python train.py --crop_scale_min=1 --encoder_isotropic=false --encoder_layer_scale_init=0.01 --encoder_kernel_size=3 --fusion_encoder_fused_qkv=true --fusion_encoder_inner_norm=false --beta1=0.9 --precondition_frequency=20 --epochs=2.6 --decay_fraction=0.2 --adamw_weight_decay_other_params=0.01
Rows from block 5 of the fusion encoder of a small model that answers yes/no questions on an image's attributes, named by matrix and row number. Rows with one number within an expert belong to one neuron, the router's apart. Each number is 128 + 32 x the weight over its row's rms, rounded and kept within 0 to 255. All counts start at 0. Numbers have three digits each.
Before each expert's rows are labels from the 100 texts, of 14976, where the router gives the expert most weight on average: "fires on" is the input token at the peak. Only what is clearly more common there than usual is listed. The data: fractals drawn by 1,000 iterated function systems, in grey. In brackets: how many of the 100, against the usual share in percent.
# router: router (fusion_encoder.blocks.5.mlp.router.weight, 32x128, trained with AdamW), inputs 64-127
# up: expert up (fusion_encoder.blocks.5.mlp.up, 32x64x128), inputs 64-127
# down: expert down (fusion_encoder.blocks.5.mlp.down, 32x128x64, transposed), outputs 64-127

# expert 25
fires on: "sparse" (100 vs 14.2)
router.25:160157083142109073132190161141157193144119097104100169114122192174099156088138167105151184136164178107114136102169136129142146151081089141037136133114085089132119131143108117121085142104157134
up.0:128099126112125148126128178106155141141128092145158128178102128089156128128117099128128130155128128167128128128128124111186145175128156128144221128184128126140163100138128145171128088181092140
down.0:098115074128128128117128124120122142128128139145105139192128128128156160150126166103180128103138185134041019128128128128141128130128128110128128104245042119148128128128128128125128089134128072
up.1:128173135128117121128128110128128092170128128128128128186134128128128048189128125128144066083112105128064207104086128054128151128075139090100179128200043128128134089182128094173128183098128159
down.1:120131089115157177113152126110128143184160128128109128199128128068144128129128128128155108128143171137062041134128128128128109128136150100077117093128128128145101072128129128146128113129125128
up.4:119120178162217128128128150142084012128192180123178128140131128124157133128132134128149106121105120096063126128149079125128120138142170122129128105138075101128107139128130128116128169137124087
down.4:108077089107154159126128126128138154147145137156103167176000121072169128128167221105137105128139128146099128120114128111128128223128138128098089119173088107156128109108132163128122128118193128
up.5:116150107188183153119128130129105073081093064084128130128155102136132036105128128085067148098128086193128112128128128142175128124167136128100170128128155128166128100158067128128153128099128128
down.5:105128128114137128109151125119128140173159128137107136128140128054143153128139128106128128128128163143060045133128114091143108128134147129075117128223128108139128128232127128128128128128128082
up.6:105103087108146149093128097136135024097128125167186092152156066086107127181109128128102128070128128124128137201088151119186091132178100128125128128156148128128128128121143128166170128128083103
down.6:113158091103167164113148131128138130165128128141110134184052128083128128110126170109128116128135164137128062142135133128128102130128128116084128104231068118130112128235130143128128118132135103
up.7:132122128085107128085092127091091084162128098128143068173128128112148065160097075138106124136102108164023122161128109115147112128152167146161132151187098194137128162094117151127128136159119128
down.7:116128096103137169110147122128128138128128128140107128182129085128148157128139167109128128128128168128064054128128140109128111128128148121080114128128063117149128068224130130128168107134126128
up.9:128111098104128101128110140112105154123128160128151128128167053110128073142154128170128099144124082138031165126123105140117137136153128128111154120204128218135128120112125128128128140125118143
down.9:114137065092157172128144128128124138176180128138112140193142074128143157150121165119169120128143128160128128132133084128160101165140139128128109102128128111149111128128116144127176101137128050
up.10:130131121120142128095128146147059043115111155063092128134134128128128128149089149128128128108128060116000128169177071128063093128191128128108141136149124135115149101128093155168128128149140155
down.10:128128128128128164117133128113114148150150128128128140128128092100144143163133128102176117099132188178084048131119067099148128152119141128090113104201063108165147079128103167121162104127136128
up.13:128128128130160128125072120128084128129105128128179095197078128081128128128128128165101040038128128112017128100112147104120128128128128128128186130135087126128095128181178079152128146154107128
down.13:117142077114150165111128139112131146188165139138104144196128128128137128128140210108158113110128156131063040130128135095128107076128149108079111106128068114149108128236126142141177103128128067
up.15:140117173164128132113108099123162099121189116112094128128128183181084159128115148112105128128123129128180134153133178128154128010119094105089161162160128135158166167125121103199127128130147128
down.15:128202174128128164150131128125128135102077154145106140180075087095130135128087138128147128128158172119072221134154169104109118117134170151128128105239108129150083104187128128180120133127128038
up.16:110135167150128120133140117114128160122128128128128151126089183121114185094099138209128128128120149128128128154138209153128150020109128113071095128096128142128118128128148069128105146124191106
down.16:143179128131104173128128137136079058125128160070136125160128033145130128128176158070151128115128149137076098128128119106128103147143172149128128155128110128094128157127140155161215100130099149
up.17:047128163118078128109128117193135174142128110138092047159095077128133124085133146152102136128097131117126181121086128118130104034140129128200124136185140128128059153128128074179173127151117128
down.17:108128073111145160128141128126128128128128141137105140185128128062154152139133128104159128107128128160056128128128130098128106128139128120081115128244062126150128128128128123128175100128128128
up.18:106060168128073105094163121154081128149151059093121128111108028084104128076128128178128128125110125153128148128128128118155128128128152128117176095128142128128099131086109161128217128128153195
down.18:123156128128166128128128115118137142175128141139106142193074077128130169128121178128152123102129150124065073146128145105128106084143128102075121107215067128129100128245130132128165113130128128
up.19:112140140094222106094132091117127045123120128137089171128129077131128169128128160122097128021128045136096137128128071128094060128177110081111115162135128118134128052143130096177128177128128128
down.19:110089128109128157114135128121108128164167126140115128171115128128154128183127128106128121128142128188128028128119128108144118091128136131089100107231059105171128128219128156131162128135145051
up.20:163157186128103128088129098118144120089154128120132185191116121124120127134140125137128079092123081130201169159128084128174035164178122069128140128097157128128108122151115128120130128130097128
down.20:108108077101157163105128135114128128128167128128128148178122091128128151160126162128163120106141128128068051137128139128129105186150128128128118105217065119142128070128128128146167128134137074
up.21:088077121096128128098101136150128162128173128128128130180164064128128135153128060149076128156099128107128155108128117104227128181115146183197162137125134128077149154105128100128128128106128118
down.21:111132122110153128121128125116135128153128140128128123177090082072149169151125158128153128110130128140052049145128128108149128128144143116081128104232073133133110086216123126154179128128139075
up.22:180128140128128175088070107128098018169128128122195128190131128128129128072128099143128125128086096184083128155127080123125058128198128189138131145099148191128181128066128100105128128139128128
down.22:117132128128148173128146126119144134151161138128109135190091085060135164101138128103128114128128165149066058132132139106141112046128143115075129106216060128142103085228129108145168105128128087
up.23:128128128189128125131097128128105113132181128128105153145131024098123128185128128128128160128102082136128206128121128137128038128128128128116128086128128128128086126146135128128162074128091128
down.23:128155128128128128105128122128145140197128146145098128128128061128128185128128128128163108091131128127128128142140128088152128128134154128128128128128128122128128128128128130148128112127128051
up.24:116128115090128150129100109139080053088125128143128048128145070128151140128129106128131106128100097128128140139128128128142128157130162128128128128128091176126083128128120169128128165110128109
down.24:117137128128172159114137115128128128174139144128104167195128082092165128137128216115143128105123148158073095128128179128177121000141132132128126105128128128111092128228122128173128129130107175
up.26:128137196151104128161094128128128128128128128169171154159062092133119159128128160147126117151136128108128128221064064106142135128162128128116155175120128118128086091180128128082110149128062072
down.26:108144076128147173116148128128128141128128128128128128183128087128145156144139161103167109110128171149074085128130107097151128155132150113078110128228050112152118128128126128126164099129128082
up.27:123095109129128128112119112128073128103149112077128156143174070128162116128173128146059097165151111184106135105174098101118126128164132101203128128103128135097109128131128128106118110128073076
down.27:107143111118151128114145128110145143128164128128104139184080128067128149135128180110151118128126128141054082144131131107134105164140153128081128106228070126156128128236128128134169117127132087
up.28:142063150128166128062207128089128155128195091163147112128156126128137067084146103189128173128116128097128155128128083128115092163128128128116183141180183191158128017106128128175162128118106142
down.28:110126099103128128117128123128115128128166142141106133168079085058158158143129162111128116110128171128052128128133101100147105128140140130082114104229069128138116069128128145134163128143128128
up.29:140128118147128122139099128117128094156128127128151128150128128115128056082128130142131128111128095128086127107068161217191079018085148128126142128128128128154128177145135128105128171140128161
down.29:128128115115156161112135122128128128128155140150128130183128082088145128160110172113128128105133179128128128150129135099140111014141128114077112128227128128130113128238127128149182100128149128

# expert 28
fires on: "sparse" (96 vs 14.2)
router.28:179122115159163088141187115131184148117089144117132109148091204157080132109119150140103142137154144100106120106132125097151181136133110133070161098118157069108098148118073158128089139106175147
up.0:153144128109158124119088113131113132166132073128154142128113099170128048226168093122155129096158084174132109129143096130066128151128077080098174124078157190079084163119087128136106128123160107
down.0:184129193014167093128128128128128190128186128128152164128128128128140170250115191129128207133155102128141128184086128144121128139162113090128124176128140167128160128143128128128187098128129138
up.1:115128128151181128138128144086128089139184019163145128077128152167185112083106154130128122128068077159127149128128128128162064140134150128138128190142128158128141117156119070172123077163097128
down.1:128055195123098149138119128210076186132129155128128111155142128080128128077129130112087128128236172128123119084092151116107126128141179161144128128182169178128092091161158128128148134116105124
up.2:113120140124128128124128148154173140128166013128132189114125128163165130128121168053110158128122111108076134125159128118128118128075101145098171157144128128135128138118128135154146053184111104
down.2:072139128151144099128096157105245111114137119122128075159100137165124106129064066123179111128134098133128128055123128136147128083086128175133152156128128119157128120178112117093128128088128030
up.3:136119128133108061092216182128126128076120116152105128128128128128128128081161160133122163128122132157128105128128163085128128104128108166128166128173211128138082158165124128161134128071119091
down.3:175168128128138091123128128128165156089171106164119207154128202134128094118128141111204146133167188143090119132119128208095128128155124130128128197128128186098143131128129128080067105200120086
up.4:109160128018082169128144128108171105105138118077154188128066128128092128128128137056128187104094130096128098087132183102128127128178128128128128128096128155128174128128128128128128098165149056
down.4:129128085077128128131045131076112110172136130072080126091209156128144110144128080128149094128187128156070148119128128169108128128034128128159119128128122144128120128128111128093128065151089070
up.5:128128139116126110128090128124042092179128145128061112175142094129183128128128120149112128076165141085128128104171123128128134178128108134143128138153128174171155097160128123142173128128124136
down.5:162112099128128128196114128128137128130128108128128195112220128174128104138143095128193150158111115197128053128108129154120098155170113128092077156175128128128132136124158140128077128128126089
up.6:153058081128117061096185197103102169141099153187112164180154128187079128114128122128035141083128144128133114128128065198125089104128128155122097099156131128128186129172165128128137128166135090
down.6:148109041046128128120081193132104128175204150128149128128082072064128128110132073075111112164083128128090070128128124130018114128103078130122128109195128128149134132132128128128120054131111074
up.7:126143128077101151125128153126141128144104090140128130128128128097128128142131128128155128139122100116185148128054115134119182146119146128253154147146147128109151078136154137128098094129128195
down.7:128128128200128144155101128128128128148128128097128110116042237129195127080128128128128128120128154023128091125120128140128128062162128066059128135111123137128128128128128128163179169141151128
up.8:135077085128128132150127095128070117121128124128128128128166098146128119124081138040104128124186093128064116125091124061128190195085128163206126159128128157128090128159107128128150114101133128
down.8:126117185118128102128162131144146128128117141034169128101128094148148158146128074128162075144128099147155124110182145242116150101128186172131128123168130175128084161054128185167153091128126113
up.9:126128097128057128128120137128103127143191132128128116081104113070128079168142148101095112107223141096128128128128121179079176143128105131157082113132054169155160086182107132178130116135100136
down.9:087129155137128128143075071112200128138128124079128128133064112113136140128131130157128132161128116145092168120139170116128128013143128126094128164085133151090097156144128133128128128134081128
up.10:128128128028171128128128128119188128070195183128128128128110128128128104128152095160128128115128128128132128153075128128128128134070128093128128100128155080128128128147128128129143157128112046
down.10:215128106113184128128124128131117150085183083128128128141188128142128122103133087144173128116106152100128161074060175153128129196115058128161128138126128155132128097128128128128108141132124128
up.11:148101092167128128128121108148164076076083151138098161128078134128147218184098163161060049175164131071123152133128151117107194038164128058121171100128128122103132152104128031120128138109128117
down.11:121128128142215116126097101142128137174145128097108130128128141156155073124138100118170221107115137192087112119105128139120128255127171119128136169128105094128168137107059190138126127130128140
up.12:128146115128128128125106114137175128128112128128084208119125145171146172128128090091118172156022147128157091097128128145154128128137083145084128144136134155103169083128172128098093128153014120
down.12:128079047163119119128112128140091102138138133125128128124220168136159196128104052128165128110162128128128128082105149181173109128128081151172065131140128107191128107107135077105149081125158074
up.13:128056071128192094110128109093128119131164107129132090146109118136128105128106128152143109077128107119066128128128106067118086157210189093190130143130205167110155113128128151128145112128162128
down.13:133130149128128128139188128139147128128157163082147128128206128158160128128231109128133104128128128128181110128109183136101128128128183066203156160134124108128075128128134128127128062103128149
up.14:142128111135100162117128222104114128119117128101100128128087128128098158135128159128128198139107168132128087124128156129128112128100079128016178166111094091139128082159128111092079147162128128
down.14:173146146194094114086130152125086130128128117148128165128222064078128096128178115128131131078109152150130128088092128176128126114128171161162059147128063128229110128092128154116094128146128128
up.15:089159128129123128182046053114128128128128169045116175178027091109128128128092128081134123128144128072167128061128138097086128128128128173128128128183180128114128128128151121153128128128128128
down.15:128136091255089128117214128145207128096128096114128128128115111128126058128128145141209128128128155136117143128086128128128133233128156097122125107133169149128075141128197124126128128128128128
up.16:152141155117112128128128126128177101092146194128128128170128181128079145094134140121128112158116119150170128141084160119132128096153129086197128131084128162179128157128158128123128078102143174
down.16:128124082125226142167128117156105128101092147128138155110128182128128092068128128128164107128128128086075070162128028128128195153153170143068128180080128128069128128096110128072128128135128144
up.17:145111183128128051185128101132128084152130106115128099128141065128144146128095144128101067121138131141119133128158128111128032175079158128126128128159121181188124104145118104117153128141128109
down.17:113109035128134097128128128117234108124119131112151125128128134154128147107173090083145080138128154178091128128119184155000094205140134187104078128130128128156159128147128147117126128126089105
up.18:092202128126128128152128136068149191128183174128162214128146128199124128128110128127128125161113224128128128149172152128128118076114128128095164142109128083175079127128117128124128128043117149
down.18:128067138186158140165185184103098109133128082128124128140128077104109154118144128172153134087128128158128149142103143067077152193154149192154102146128128131073158128098162143149155149128123145
up.19:122112128181153120128129161128141059128090114128143026130128124087124163128114130196128073083130111138123102108128169137148166128128117175143110128119103153159128134123109094128128128139128106
down.19:128128128148089142130128068109126217128124162128130114128105111115128116093124130127142128128128133128157128188125097128091128077150163101085159164113105128116094128128116150126148128147152189
up.20:086128145113128098113143128154143026203128070128137128073161128105128158180122144128156128169126128128050128128119128084137128128128100070208147114128147194069046128136116196135191127128146168
down.20:154102113106128164180059085128103090128128128128128135128088123066105107186128170215117128134128128101139128128116110128051113186194128124128117097149145143128139128211128075128128117128128096
up.21:140083128128128128079137134137146195128128111089107128143128128064178128166119133156128086177153191158111135128173102177115128123128128128128087128096069180133167128128077139136069128121170130
down.21:110100055180082128128160132140083128210183119124096190097145135153131128091128128128148157128128128143128091128128190173120128128128117128130123190108128105158128128128178172128128128128153104
up.22:142115128128017128087121164169128032128179128128132128155135128128098131128194117145128159097126147158020209127128124128167128165111128157126111126117117151134189121131128126144189128128128126
down.22:118104167063189128128084118128222125128121140107128161128132114128137114128102088165201128123128075166128128128128128126170128139089147141128128119115128126141127128150126140111128128091081058

# expert 5
fires on: "five maps" (47 vs 14.6); "four maps" (44 vs 14.7)
router.5:148067078170100121143146192139101095112138075058157152127150142148120119177173119156165117132120179143152128075139079171106145175156111130104113114130102157142141078095062109106174143109142115
up.0:128141164128169062127113068130114169144116176140158128169109128073115128206096147128128191032137128145166197128107116116129115128110105147128047128128166165134128128185098166134113153137104080
down.0:131100128165135128128166143086102067070103137128108080128128128128055100128112074128111109127128163085116128123125201168125097127128204098189178128143128167145128140181159116115128168128128093
up.1:128136091172161092120128132128128128150128111128122128196123092094181172113160128128071109079138160185123066159173046128113196128125171128152046192142128174128121128193053128152128117165128199
down.1:128118157139140148125144113123176102134126128128151105040128107101116128216196139128143128128086128121124128094198126127115123218113071128150128128117080128128128126128141128179133097128161199
up.2:142135128128167128107086132184163019101144088116122118128128148112128082128150128187128223128110128128168128143156128128110128151128097074128135128128124128128068120150155119218127158128147136
down.2:115178153154142159101150067172086174171128131075113205128200128120155131162088128128078128128128137090128100137128077147128128128128124133082128128128142133128160128151128128143128128123146128
up.3:167145161113091177118101135128083182142120104128145116195114095105196086131169155106099045204128128128191110136128128162101128124102100128112082095113178128104064074106149125135202143128138081
down.3:138134128128085128106128128159163142125186110128101113019097128223147128122128057150183155078128128184090120091156128128128165128152117128125128176128134126117157121128128105128045179128128128
up.4:119147128128128109128128128137150128128032012128128151188128128128128140116097138128128191148128042185196128177085128097128165128128112128055174128153198094083145152097128128128128144128150104
down.4:128151200128134128128114149055178044128141148148094086128128128128116128188106172128119052131145094074128125119128167128036099215135128101185099123130095150128128137128163160128128111118128128
up.5:124128138128223159116152128128136234123090128110206128128128107146113107143125153128049070119169128051133155157152126143135128128089086094128072149120113036155084115200134141101128121144096145
down.5:128163128170114128146146126132157126119128112116114128129000157165109175255178178128167147118129128162148130128128128131173150140128123104128128137096147152138119107099118128128144128128182127
up.6:092119195161128120128098082085128213128128151128128128095104142128128116128152159098086128128090128070018145128128180038131128128128128133130128137128128176155107085131024124120177128161023100
down.6:101113042163127138128138129128097135128122125128151128128205128111087128154128090206120116128136101133147027172135127128128128128117128158113151143128134153128113059114120159135121131108178190
up.7:100128128128128120128123133131128128133150128128113204114097128136118128128143075099115179057115108147128128185095144128146116037095128134128211088064155150148235157188182127128090086121124183
down.7:148189128079144038168097128137150128078120128156128068136126117043170149128140141128128116103128182128065121128086035112128128106128144128128128101096145128128128108092128107193105144136145043
up.8:128128128128123128128087161128131079142194093128148105128143128149128128128128128128128130128134128067187081128128018149095036130104129180152128128128128155046128128083215118118128128093087165
down.8:095152128134097128150151119113171213128128128136128143128163170128125185179066128139056128128137170128050146128155128128124128070164128068128128117157141128187177194171128128128180135148128144
up.9:109189186128150056118101163128137155142165128113128128114115070128154128135106113128129150128102115128128189104085128128121184124111188136121128129132143126128166130128106237128154129218161111
down.9:061152064165116122141085133128094097205127129161094128128091142128128135183128078109133180128111139128135101128110172191099128128128106105121128147158139160122098061128167077156126121121096095
up.10:120128128130170123128130143079129128128128128133178059128093057128108138155142128209143029148128163092120128220173128156122128128125133115128142128112128074126081063128169128154179100143128113
down.10:139150128106169146086128153134167071062128128128122144131106128135157123081125132128158128101152054114128067128060128122188118075128123110149101093128137146090082140133141132091128131107077128
up.11:128128175151128093137128128129118239115128128128128196128134046145163115128138115125132084128130093126134154110116095128128128087128097138128083153128092166164198171128161091162138128091133128
down.11:073128106128070126146128153128118041133100106128074128145121128108084170151151085128094149153128180140128181187128161128171105128065092077093177115071165175128068128128130135100128200118128119
up.12:147111154122135056119113163098162149144119128117130114143128144128201143141126114137149129039144145133128139128123148149046128219122131120177128128180119124137113079144136140136117129128097021
down.12:128145117128085128128135102132128130091107168154127116105128155134123128115097192097153098120128128159191128017121102075188128137128128197128088087060163111100115156153068077128129130128137175
up.13:128128207128199128157063152136128253128128090128115098128102128101128119137128149083128095128168128128128128128128218096197128092128178128128122128107128155123184128128164128060128128152141155
down.13:084124076170149147141128131128107082147123114151155194120181106223087128178128128133155139156128133215158122157128167153128127128209128095101128120128155128180147146105092080085124158128128220
up.14:189150128139128128105114128128128095106128098115128147128074106137155128114128148150094128082145140128128128083138101169128128086065128125058045136141128107128056187128128076128128193123193104
down.14:046173217158128156128167057106162151153138128128129143121255128170132128071210157145170120135093128176148119103128157128128128159122128128129117128125128125128128128128128128155180128128113128
up.15:128212128128128135096102131128118128200128182128129150128128082052128171105128128128086128128128104115134188132128128128179128157125104116098128220255114130128136128128128128115128109217053128
down.15:128128057128143158140135123131098133170128128128149158152128128106128128211158128180128147156067128117128105128179149099128128000171094142109157140113111196148087128147128022128128128124128128
up.16:183120175107128123131128128151138095155140134058161200128164139128149106158158099128136156095144166156149153124128099087135128148163128128159182142174032118128123146121070128184128189145161114
down.16:139170152119149107134128082074080142092128113175099102177112128115107145147043128218128128117118128133128128128186041128157072150128128092114128157085152084128166128130126095146128139122067104
up.17:128138188081212084128151133128090145100118145206128153076182091128133180143137128148118121134109128118055128103141124128156160128115144109124137128098092069153126202110134128129122109131139134
down.17:128119128043123127152128098133109122128096094085141102129135141135106139128128128128122116128066152075154128128153128083141128128114128082098149111134123092128106073149106206101114151112150163
up.18:128158127128126128130153128153128085128141162147136137128121128128128160173128120128095230128092136135128173107128060128128113165128128212069109128200138128128128103161128128128134128128085219
down.18:061132100128047128128162183126186128094083147128141072145159103120135136213042128126092149146111149124138092103083128119108141082219128115113106087088135128128161140133136107128128128126163128
up.19:128166176107148133104128140167166090122128056184070095128143137121154141097181150125116128121133060091049171102128157082128139091088128132138128167125138128149155128151084211096122108132194128
down.19:086229128188086128123103147148136128128112103122135100125109128128211138174149151121111099160144128182128128128128211149128109062133128173131156149106111146133049126128194128128099137127204128
up.20:128123140128128128114132145128098160128128179128128143240128142177128148175128128121128128128128128128128128128128128128128128115129128160162128139128097128097025162149185114128151129128128128
down.20:087100128134121128128128128113122128128128128128123128098042160144124122128128138128134128094164176061128162128127103128140128093124160128148150128128128101096106128106097098128128133128141128
up.21:129136163128212144169121142135110092128171209135103110140167128128128147164106127133091166128100177156091128124128146175127127128065163139121048131099116190128159168156122128133108128133125204
down.21:059128188079147128128195134132142128103128112128091128130094131128116179128131171153137068150114110134128100128128128131189068139136139128107194035181142078102128077067116128174128146161116140
up.22:128101100128226128200128128146108130149127128128127128128126128110104128128089128041159128135128128128179137145128190128098173128116155128117142122128128128161069128135192056128128128104128128
down.22:082128148111128128128128128073128084084128128128093128136128105160154127074146128210128128164092096128128128168128126128100071128128131098132151128128128161128128128128134128125127128128128128

# expert 17
fires on: "sparse" (100 vs 14.2)
router.17:168151075156109051141204161128158213151111099107120170108115170170084156094146183105132195130156164104118131131162167132145148146079122155030144125096096078120108129145127115130099131087158116
up.0:101128200128076185128128128128076128128187148128192170167122135105128075081128128172196184128162128128128166115120192146128128128128154164128111097128208109128128206128162150170164128179128195
down.0:102167126128150128122153107116121148128145128128098128207078128069141170128128200108128128100132128128128084128126132128128102137148162112090128108217063136106098069232129146163128107142128093
up.1:054097122074083128139106151140052040176134143128162149128143128136128128142108166198051170128162180060088128115128105108128094163128128120128143128128120163072155158128135153099148153128088128
down.1:128186090128130172122167123128121152162155128130089132210097077065159167128128180128144128104141170128128072131117108111119101192128160128076148128224055126128128064225128154143128128143120075
up.2:079128128082099082128128143158138127161079128091122100128128088061128151097039128128140163128128128176128128128117128128221153128058128128128153116175128128099152175144128114184128158110081165
down.2:091128077128142179128144119128117128154160128138128129128130128059147128128135157128161122105132171140022054128128110095122097128153159124098130107128060131118100069128122128149128102128126078
up.3:128042179128192102097128068148097128111182128128128115128128141074128128128047128145125101085064128128095173128128111128114069128128125111140187101094107175128082128128142128194182073193123105
down.3:101140128103132128128151114128128150167158151142093122128106128049150128165137197095148123128139128128027049129127128128128128128128128128128128128229128128108098128221115157156128128148115074
up.4:150128124128098128076128128110055128128128085154110128128124071134112162157094169128103128057170080142110127128092128128070138121125106128205128091070121128186082136160128128143205128163128128
down.4:096169141128154128119150105116128128183128157128096127216128070128138183137120128128128128096136167139032070126128134097139097128128162101128136108128128128106095062226128141142128114128128079
up.5:205128128102105086164103076132115060128128128083142216171132093123120065164203105103103078061100106132122149129183128145133128138128092081123135128155172128110128083128130110086134132128165134
down.5:102128082128147170131137130109124146135160135109117141199128088064137128172128167103128128111133163130062023128140122114104101203158130128090108105222128123130129074181101128145171106144107092
up.6:180127115129128099112161104128097037155211101128128131128151128106120128128121088147043167145140140165141122128163011167143150130128129076128107161128128182128114101103128136177128158155137141
down.6:100162128115141174126139118121114149128152156128099119195123084128128165160145164105147128104128128140042064137115119108118093195140171113128127115231060133128103072191110128128185106128116086
up.7:106107168079100128128141128138104140173157128128101128128065072106128111140124082128128138173128097177071119128128128098176113147122143128149128153158128164173128083150128163183103065125131128
down.7:101143112128128177119158123128126149158157152137128128211124128128155128170129128108128114099128170143043128126130115107135096171144159117087133128236059125114102068223128155145128099142117071
up.8:163144171123185182128072128108177036096128094161128159142096078121174128093128107144093126163095128112040142128117148154128100108123157079160122092119128171167128128161182115111131120128070167
down.8:103178101120160163127148106128125143189128153140103141200128128083128165128106128100134128098128147128034084133128140128144097128128167104091136112218072128094100084215128138128194128136107128
up.9:118132148128219208152133068115128128088098106128128118095128075041128173143128128128185082170110128164128128113090128118164128146169182133197128085147128190111141161147128128199128134152171128
down.9:128150087128140175125145128118128144150158153128103128203120067062144151169132171106162116108134167128044128128121117099120091128128163122128126128228061128121104071209118167137190128150123086
up.10:131129167095128155128088077087084128128104087166128128174158061065125146128128147080128154128115146170119154161084128171128128138149139128194117128199083122082191149128096098128128128149182098
down.10:096133093128144178128128119128128156159154128138128128128111128128146164172132128097161115102138128145024043137119128099128095128128164133090131113240059134107107077128115128128190095143116087
up.11:140108111083128096128090128103128082128162162128128087177122113080123158160128128128128054092140119122168128128062128075128140117166128111170112142123128181092128196109151128128128097122078099
down.11:093145101119146128111128115120113144160147128138128128128138128059147128168137167107134118094137128138048019123139127116140101165141150105092139128218073130115128070218122128152198104145114088
up.12:128210128128128095152095128074091128128128157101104107176128055135106175128128111175162128128072128160134073137101078119128085128087128173145128128128128195128152128128144105150174165167128155
down.12:100128131112144128128128112110128150168143128132128128208084128067152169150128128100148117128137172133037066122126122109128098177128163119087145106128128133107094128226128141158193111147123088
up.13:121166127239128128128094100114029079096166152092167112172103128055131163148128113128138128051169128150083128138120179108115095128170165109159095128211128145128148117159101093128199120145094128
down.13:101156125128152167117152107120125128173146152141102130203079070065133183164119197128128128092135128124039128128128128111128100128128162128128128128128128128128098070228124152165185110143115104
up.14:106082128128157128128128170128119016089128128128128115121164092110054155179128140122128197150108078149128179128146131128087128128170128167128177133203128115156128128128128128128126066169126128
down.14:094148106110153169122144128114128148161128150138099128128058070071128171128119128098155128128143164135033128135128127101127128119149165128091128116228065140103128078209119128153128128142121102
up.15:132146128124128128128128149111101128128153075137128128128128014087097079125081128141105164145091094136169167127128128131128170123124098128082128107165157206078122112161166098157190128128104128
down.15:102168128125128176129149120128131147128145158128128123203094059095141167150128183097128114107131157137039083137128128088128100151128168120128128102240076140106089082231131128149128103128128128
up.16:119128158128163168073095064128150128195128128116120169171166045128100128182128081156227166128102074116091078094104091174098142155139149128156101140128138128128128140143143154134177110128103132
down.16:089154128128128169128151099113116156162128158128098128128128128069134171151122128097128117094128167141019068128128128128128092159128177128128128128243057142117128128228128128152128106128113128
up.17:176161106108128170124103076128128113112128169130168094144184106000130136128170128165055026168128128160128090145080128098128128147202152128181107084128122175128151128129128154128131140125093144
down.17:082128108119143128115154128114111143128148154134095128200107072070142171150128128109148120103131164135045038128128122089135104128143166095088128113225128128128128128236119128158197104146120085
up.18:165138128157051142148128128128128128101133163128093182128217128099098078087098128128102096066164142139128171128111151112100128129097128128166102128164076172094100109188128128191176142187128158
down.18:089149095105148128128142118120119146128159148128107128204113128057128156165130169107149123128128169142039053128120116107119128128148157117089133107234062135122106067203128162147186098145120064
up.19:144135128068123098148109102128136120128116128111102126128128128137158091124114051172128141128148056128156181162141101175165116137128114069111153078226161128122169146110113151093191118128096128
down.19:084117129112128169117128128103114128169156165135097128210082062075128128155137192100147115104126128121030063139123142093117093148147166087128143103228079128109128128128114150172128128144128128
up.20:100146168083146132126125141120105112125202128150109110157126073129128158128133128186087128130105140128128181128091128128103128128083143148128128134173123128107082128128128185128171128198067108
down.20:086162079113142128128158132128114139128157141136102102187115128128141154158143153109140116128128128155054048130128131092133102128131170124104139118218070130128108128195105178144168094145117080
up.21:110146128128120174128142078145051052134117128180054134181128110132146128153128080110128089068128170128069141142124099115128128144172085075104128128194128149128137118114128065128121128204110128
down.21:098128128115145181118128116128130157183153153136128128210074055128151168128129190095155121096136128135128055124127128103128128187128172123080144128128047132114090128128125128128189097145128076
up.22:128240186102144133154150093128097128135128128089128162141163128089110096128077128143106103057128051095161198142128134093067085091128148085102078111092137168105128157128128128128144101128063128
down.22:094139092104129172128145128128113128146128156128128128209120067063160163149144185107147117105140174128042054132118112107125128171150160114128135128128063128113094072128118128134128103128128085